Rows from block 4 of the encoder, named by matrix and row number. Each number is 500 + 25 x the weight over the matrix's rms, rounded and kept within 0 to 999. All counts start at 0. Numbers have three digits each.
# fc2: MLP down (encoder.blocks.4.mlp.fc2.weight, 64x256), inputs 95-113
fc2.0:494505527516512475519485519471537536474526498485510493500
fc2.1:470492521484527474455494485532531490467460488538543562487
fc2.2:468487518487492433507553519479511497481517490477527515524
fc2.3:487537532492492494502501472515539513506509488531449515505
fc2.4:453530486523515483505497509507504506539504446489509499483
fc2.5:485493520507477503523503552495468498524509533504504492494
fc2.6:485489464508542513486470504485473480469502497512515503522
fc2.7:478518510538493535506573503472467535466450474500477523453
fc2.8:494543502454492492533463547540548507496519552538498502512
fc2.9:457524478485491478483474503489502490503494453522487512475
fc2.10:519472483502526450516494485463484452507463484482522523501
fc2.11:488492502502487490514543513523489492498493522465514515518
fc2.12:478501497470522497449480506508502513504434524519501499501
fc2.13:504532518495525489461504441495499488511503480487484497498
fc2.14:517509522507475472524509471478531503493501538527489474518
fc2.15:456499478475525432497477478503498478485520488469502522493
fc2.16:521472482553476507443529525513492481539453476491534530482
fc2.17:436486460490518460509520518498497484512507540474514523507
fc2.18:522485509494489524479500476459509494514473488501515526472
fc2.19:525507497489480509475470521530481530476489506541482531500
fc2.20:465510511529491468542551538463546507471482464512533510497
fc2.21:517505542530481503507537470509527565509479469489472482526
fc2.22:467529446488480519491514509490509534467497523512518499519
fc2.23:443469497475507497512476495524481484471462492483514538495
fc2.24:522486514513501499509524499505504522489478512497497524519
fc2.25:480507481471503469502446520527522483486478489532562518495
fc2.26:531496521504452511490473456523480498506507478520490485508
fc2.27:498505487475500459490548524511451466474520550505523493549
fc2.28:479465465502509510540509471539529540469535495507550506494
fc2.29:514490489505528499511498485465475524477465524500549494471
fc2.30:486482520507508487490537533515487498535528498558482479437
fc2.31:499476477511493525506505530515523455487469474508465491501
fc2.32:546534507532494539493441490518512495501525489538465528531
fc2.33:545457472520521496537478484508553494499508509469499511502
fc2.34:476510520489490523500524543457493519508494566561523492506
fc2.35:492529496536463530489504492502503508521540501526500452480
fc2.36:467536511495511510507499490487481482517552487537501498493
fc2.37:485473539536512455514503514486487467507509506495526461462
fc2.38:479524500515516475478542525480478506501470499488477489480
fc2.39:521530501475489475516484514472519516509540467511500500515
fc2.40:486497471455511505508513450482507531466542463510494511541
fc2.41:514482532489504466467566522522508520489538504482505466478
fc2.42:520507525510496485467528497491545495488526520492516489494
fc2.43:490455481477524534490477516475524474488504525493509493473
fc2.44:496482479492488486530485457471502457498478488512522515517
fc2.45:449501476501497543541525469502533484518526478471499468500
fc2.46:487489522500521503460511508515473539525463515456528509474
fc2.47:516473508472493489528524529487511483507560488517474500541
fc2.48:490479455516507484528482517460523434484491460510537539492
fc2.49:501546507489498543483488505517510534501517516487487477508
fc2.50:497499469474464500528449506519533528495503483536532511525
fc2.51:512522508493555500509557476469475502488514440513498485435
fc2.52:502504487504464550535501495481509473507481492497517460498
fc2.53:527475492490497516495516482479530508492521492529475486505
fc2.54:471520490495474526483495576519484487520509560547541519510
fc2.55:510487451486498490481455477511489525495491542522505501533
fc2.56:484483481507469486519500508516475490491547505471478443502
fc2.57:518487517447481482497511533502501490521489488489525473522
fc2.58:478485500479472519474500493527487494497474510498532513479
fc2.59:477458495496471522497499487512484496546516522490502464496
fc2.60:506535493520497443457501492474498488469477515480500518464
fc2.61:492493486486480500518478471474558501508508462512434492525
fc2.62:461454458488498503510448527513484468448442512502492502539
fc2.63:500509496472511492481436473496521465472488517520532514446